config.yaml
model: "image classifier"
dataset: "renderings of 100 made-up gadgets, each built of a few solids, in any pose"
train_examples: 48750
image_size: 24
crop_scale_min: 1
horizontal_flip: false
targets: ["main colour"]
num_classes: 12
arch: "resmlp"
norm: "layernorm"
norm_position: "pre"
hidden_act: "star_relu"
mlp_ratio: 4
parallel_block: false
inner_norm: false
patch_size: [4, 4]
conv_stem: false
layers: 8
width: 192
label_smoothing: 0.1
loss: "cross_entropy"
init: "small_normal"
residual_init: "none"
optimizer: "adamw"
learning_rate: 0.0017
beta1: 0.9
beta2: 0.95
eps: 1e-06
max_grad_norm: 3.0
max_steps: 14200
batch_size: 512
epochs: 149.1
lr_schedule: "linear"
final_lr_fraction: 0
warmup_steps: 420
weight_decay: 0.1
Rows from block 5 of a small image classifier, named by matrix and row number. Rows with one number belong to one neuron. Each number is 128 + 32 x the weight over its row's rms, rounded and kept within 0 to 255. All counts start at 0.
After each neuron's rows are labels from the 100 images, of 14848, where the neuron reaches its highest value: "top examples" is what is common among them. Only what is clearly more common there than usual is listed. The data: renderings of 100 made-up gadgets, each built of a few solids, in any pose. In brackets: how many of the 100.
# fc1: MLP up (model.blocks.5.mlp.fc1.weight, 768x192), inputs 48-95
# fc2: MLP down (model.blocks.5.mlp.fc2.weight, 192x768, transposed), outputs 48-95

fc1.103 [144 116 110  69 102 131 150 194 128  79 124 124  99 126 116 175  44 123 175  94 133 188 124 129 176 175  95 118 106 144 132 120 128 166 117 159 103 163 155 177 155 125 115 116 133 137 159 107]
fc2.103 [151 157 104 120 147 129  83 118  70  91 100 158 105 144 128  98 100 120 152 131 169  43 132 120 117 163 144  62 167 132 106 108 146 129 144 102  97 145 165 165 109  69 130 172 145 146 134 142]
top examples: yellow (28)

fc1.169 [ 80 183 120  93 135 123  95 142  97  67 114 123 127 145 128 115  75 102 133  89 119 138  90  50 160 148 151 122 128  91 145 144 130 181 158 116 182 122  81 149 117 146 129 115 152 109 142  95]
fc2.169 [ 93 153 156 185 128 138 164 129 131 139  91 163 136  71 120  96 173 117  99  84 136 140 133 153 139 113 128 168 207 120 107 123 151 101 132 155  87 117 107 146 139 154 136 154  86 161 138 124]
top examples: yellow (37)

fc1.414 [148 108 141 115 148 117 128 104 113 112  74  75 188  96 132 132 118 158 138 126 139 127 119 140 133 118 108 144 159 107 143 164  77 147 134 142 116 162 161 121 146 169 128 119 111  69 149 127]
fc2.414 [116  87 159 103 120 112 151 141 128 146 141 115 124 119 122 125 138 163  98 169  87 178 108 116 105  99 153 162  86 170 172 133 111 117  79 135 120 119  65  93 143 141 127  95 127 134 111  84]
top examples: white (25)

fc1.7 [124 116 150  73 115 122 142  62 143 185 151  96 127  82 131 106 127 162 171 129 181 147 147  99 128 141 118 139 183 126  93 133 147  98  89 190  85  93 120 172  90 153 147  88 143 139 159 133]
fc2.7 [126  95  71  74  80 124 132 129 105 145 117 115 187 103 138 162 143  66 118 165  97 146 145 106 147 119 114 136 147 104 174 132 109 129 150  93 194 149 166 150 126 176 148 152 109 100 154 174]
top examples: white (36)

fc1.352 [131 162 162  67  87 115 107 177 127 132  98 111  61 109 105 158 157 107 120 103 133 115 195  78 116 121  90  76 156 124 132 159 166 130  91 132  82 176 122  97 111 122 152 125  39 126 118 146]
fc2.352 [117 154 159 180 109 107 127 138 154 146 120 149 143 129 165 162 140 121  99 102 114 187 148 225 169 103 138 167  99 173 110 172 157  95  96 117 111 140  68 100  94 124 135  85 161 181 137  76]
top examples: blue (37); teal (30)

fc1.172 [ 81 147 105 108 109 103 106 119 143 136  65 155 184 166 156 132  99 108 151 178 112 156  93 100 141 106 125 113 123 170 122  70 116 139 140 175 181 122  73 107 109 159  98 167 123 129 110 131]
fc2.172 [164 127 139 125 103  98 161  75 148 113  87  96 162 106 142 103 112 121  64 165 105 127 127 100 154 113 141  93  95 110 102  84 102 144 131 143 128 128 106 120 145  95  72 130 169 103 179 145]
top examples: blue (33)

fc1.369 [ 68 150  94 172 122 165  91 180 134 154 154 104 138  90 145 177 142 119 152  65  73 134 108 171 193 149  97  99 163 133  76 110 138 194 175 129 144  94 191 129 104 136 175 129 124 110 100 201]
fc2.369 [100 138 107 145 142 125 132 144 126 111  90  94 141 138 211  92 122 145 156  83 119 110 196 162 111  84 177 170 167 100 115 128 153  96 161  66 100 181  81 116 197  90 165 123  99  88 104  66]
top examples: yellow (30)

fc1.634 [102  76 119  95 111 164 114 133  97 142 175 111 106 106 117 176 143 174 152 171 163 110 179 114 165 113 140 108 161  65 107 153 119 105  91 117 129 134 104 119 122  76 129 198 154 144 165  57]
fc2.634 [126 113 157 109 112 152 103 119 108 164 115  94 135 114 120 159  90  51 159 174 157 161  97  96 109 139  60 118 134 190 175 164  91 135 133 131 160 128 157 120 134 146 120 119 105 142  85 193]
top examples: orange (31)

fc1.251 [168 118  91 140  88 159 142 143  36 138 144 156 195 128 158 101 115 129 155 124 107 147  56 137 106 181  89 173 133 156  82 151 163  72 159 111 113  97 135 133 128 175 136 201 127 146 157  69]
fc2.251 [123  81  98 128 145 143 128 142 100 136 123 107 120 148 135 114 151 152 115 139 113  87  81 106  78 159 122  84 107 140 144 158  53 172 112 140 151 116 153 185 136  65  93 133 127 127 141 177]
top examples: orange (56)

fc1.450 [ 75 169 133 108 104 134  97  56 145 140 124 121  94 123 127 158  76 147 202 131 144 145 125 138 132 162 117 188 125 124 106 135 149 107 132 149 105 114 149 172  63 141  93 129 146  96 126 111]
fc2.450 [130 127  98 151  49 131 119 100 136 139  54 122 199  89 172 102 149  74 100 121 147  77 149 163 170  76 134 111 153 136 168 180 128 154 127  92 126 180 137 146 143 154 118 118  83 107 214 184]
top examples: white (30)

fc1.211 [149  58 130 156 144 118 132 165 125 122 156 119 166 130 155 167 142 127 145  98  86 162 166 153  88 189 132 207 109 113  79 140 114 143  97 121  93 133 167  74 159 150 101 175  97 150 143 122]
fc2.211 [ 47 129 146 139 121 157 116 139 104  96  28 109 134 142 166 125 128  88 153 111 142 104 114 102 147  64 115 133 145 166 153 152 154 145 118 138  81 149 175 166 181  92 113  81 122  78 124 117]
top examples: orange (27)

fc1.188 [103 107  52 150 133 120 116 115 102 166 106 149 166  67 140 134 146 123 159 141 104 189 165 174 145 160 157 193  95 120 154 102 155  91 197 169 150 123 135 170 137 193 166 185 153 158 128 125]
fc2.188 [142 113 133 163 126  89 120  81 137 165 146 112 116 129 133 115 186 182 109  80 105  51 133 127 112 174 145 143 155  61  99 155 102 107 103 117 163  79 170 122 155  94 111 163 111 141 131 118]
top examples: blue (30)

fc1.129 [ 88 102 135  94 162 103 106 106  85  87 137 170 113 109 118 156  87 136 129 130 160 123 103 101  94 108 111 130 164  85  82 134 120 148 184 137  86  98 176  80 123 174 121  97 101 205 149 139]
fc2.129 [140 104 125 122 110 168  90 165  87 123 153 117  88 165 111 108 135 157 170  89 107  43 166  95 108 161 139 144 161 169 158 117 124  95  63 143 105 130 132 176 174 135 107 111  82 114 121 117]
top examples: yellow (41)

fc1.673 [178 131 151 117 115  98 126  99  71  72 148 134 142 155 158 169 113 110 148 115 119 155  80  90 126 127 120  95 176 128 125  22 111  64 128 144 126  94  94  69 136 140 142 104 110 136 113 104]
fc2.673 [106 163 135 139 166 127 188 114  97 103 131 110  98 163  93 141 106 105 132 114 191  64 102 145  78  83 132 135 141 124  68 124 159 106 166 144 102 145 134 115 122 150 149 141 186  94 149 155]
top examples: yellow (35)

fc1.73 [151 114  71 112 111 181 173  91  73 128 135 108 180 151 136 129 132 150 198 154 103 122 107 160 151  98 109  94 148 136 162  25  81  79 109 105 155  79 137 141 148 147  97 153 102 160  72 130]
fc2.73 [ 99 111 142 138 150 123 139 160  81 114 116 121 102 153  99 168 122 123 110 129 166 108  92  76  81 103 106 104  82 133  92 192 111 171 165 127 112 130 131 144 146  82 111  99 159 122 110 122]
top examples: orange (25)

fc1.457 [124  80  38 130 111 148 124 139 149  93 119 161 151 127 148 102 181  43 121  92 102 173 136 130 167 180 151 124 105 171 159  70 128 135 164  93  81 135 187 133 156 221 118 137 113 132 129 143]
fc2.457 [131  68 121 175  84  98 194  92 152 188 154 138 121 118  93 130 156 127 115 139  87  99 139 164  86 119 161 124 121  94 119 142  81 104 118 127 190 117 152 129 114 102 132 156 121  89 146 127]
top examples: blue (86)

fc1.653 [182 116 101 193 140 126 132 132  89 140  75 142 134 103 124 137 157 133  65 130  88 134 171 140 180 127 130 174 147 172 135 161  97 158 130 148 131 117 155 166 161 148  50 125 153  79 161 130]
fc2.653 [ 87  88 156 178  73  87 203 127 125 174 149 112 191 110 137  79 169  97 158 125 117 130 131 158 102 135 169 175 129 140  99 167 103  83 115 134 177 130 104  61  96 132 124 148 112 112 158 114]
top examples: blue (58)

fc1.44 [141 127  52 151 136 178 117 149 137 109 135 154 164  93 129  86 158 128 135  88  66 165 136 183 138 135 124 139 179 137 171  92 117 148 148 150  86 178 118 149 142 168 103 190  86 102 131 166]
fc2.44 [157  96 131 179  67 136 180 135 159 182 166 116 159  94 109  91 156 118 148 112  81 156 131 159  72 146 130 152 138 141 129 170 109 111 102 139 212 134 123 128 130 129 149 121 118  99 115 143]
top examples: blue (86)

fc1.641 [118 130  97 101 119 175 131 101  54 140 120 106 131 170 172 139 131 166 168 100 143  71 116  95 105 137 116 123 177 105  92 104 109 143 124 150 160 132  52  84 122 106 125  83 177  74 114 128]
fc2.641 [103  65 118 188 139 131 159 177 146 152 169 143  97 150  86 120 135  66  93 141 160 138 192 120 133  73 153 133 118 127 161 116  97 102 163 180  89 143 140 171 143 125  90 123  81 131 123  82]
top examples: white (31)

fc1.455 [ 85  96 130 150 133 107 133 107 131  62  96 145 170 154 149 135 170  97 157  96 127  92  92 149 113 137 137 143 132 106  71  83 117 111 126 178 133 115 161 102  72  43 103  89 158 143 133 138]
fc2.455 [120 127 129 114 130 121 116 122 140  62 161 157 140 197 113  96  76  90 168 166 115 119  99 112 104 105  87  84 102 171 144 133 171 124 120  89 152  62  69 127 121 165 163 121 170 165 130 190]
top examples: orange (25)

fc1.238 [ 84 134 102 102 135  95 113  86 131 100 153 160 163 161 183  98 117  93 102 121  99 140 101 149 103 124 138 162 127  95 112 160 176  99 176 145 129  71 119 121 109 128 115 106 156  89 103 128]
fc2.238 [131 153 150 130 107 108 147 176 146 123 107 126 142 126 108 135  70  53 173 143 162  96 158  85 143  86 132  96 177 153 133  54 138  91 144 133 125 163  96 117 101 154 159 155 131 143 111 166]
top examples: white (25)

fc1.558 [140  96 161 135 122  82 131  86  86 118 129 104 131 182 178 111 136  91 139 126 116 132 117 130  99  99 129 101 166 136 150  86 107 103 140 122 156 110 111  74 194 193 144 100  53 165  61 103]
fc2.558 [151 117 151 130 146 160 128 124  99  80 164 156 111 127 118 135 116 144 102  81 122 110 145  97 138 117  66  71 114 151 106 175 238 147  98 132  86  82 141 149 123 141 123 106 195 138 188 174]
top examples: white (33); grey (32)

fc1.175 [148 177 183 137  75 144 132 140 154  86  83 123 123 154 165 157 117 174  98 147 165 101  60  75 179 174 128 115 125 158 119 109 134 148  81 103  77 112 125 126 128  67 100 106 150 117 123 104]
fc2.175 [183 129 122 156 181 121 127 114 184 190 190 187  78 117  91 104 121 130 127 125 109 168 134 201 140 167 122 150 132 138  65 103  93 101 138 112 190 156 114 125 108  69 128 154 186 173 123 184]
top examples: blue (32)

fc1.581 [147 123  83  95 157 145 110 125  66 143 155 149 174 145 126 135 169  71 157  91  72 116 144 145 153  95 124 155 167 106  80 152 135  93 150 212 136  77 120 101 116 193 107 124  98  98 140 115]
fc2.581 [161 136 126 143 152 142 123 172  67 134 112 177  93 116 173 123 120 169 189  82 155 143  97 131 120 156  94 113 124 178  71  94 163 123 126  77 113  84 107 137 160  67 120 117 103 144 127 119]
top examples: yellow (30)

fc1.525 [137 105 115 149 148 176 139 115  66 182 115 151 121 155 111 122  82 120 186  76 179 133 160 175 110 156 152 179 129  82  66 154  75 103 160  94  39 109 114 167 151 104 135  80  48 127 119 148]
fc2.525 [ 95 122 123  90 140  52 146 130 187  96 151 123 194 191 113 138 115 140 154 149 153  78 107 100 108 113 161 101  82 134  98  57 109  88 121 102 138 101  94  95 126 122  95 155 134 118 148 115]
top examples: orange (29)

fc1.93 [146 167  75  78 106 133 119 145 134 124 104 134 144 183 169 123 144 148 124 111 150 143  96 115 179 185 155 116 134 102 164 111 136 154 159 124 147  74 157 111 137 109 155 133 186 103  97 142]
fc2.93 [140  66 128 128 131 150 136  78 144 159 134 120 101  83 108 113 204 157 126 111  72  99 158 121 149 139 154 121 185  18 142 158 125 131  89 140 118 118 116 163 151 138 131 122 137  78 205 101]
top examples: yellow (30)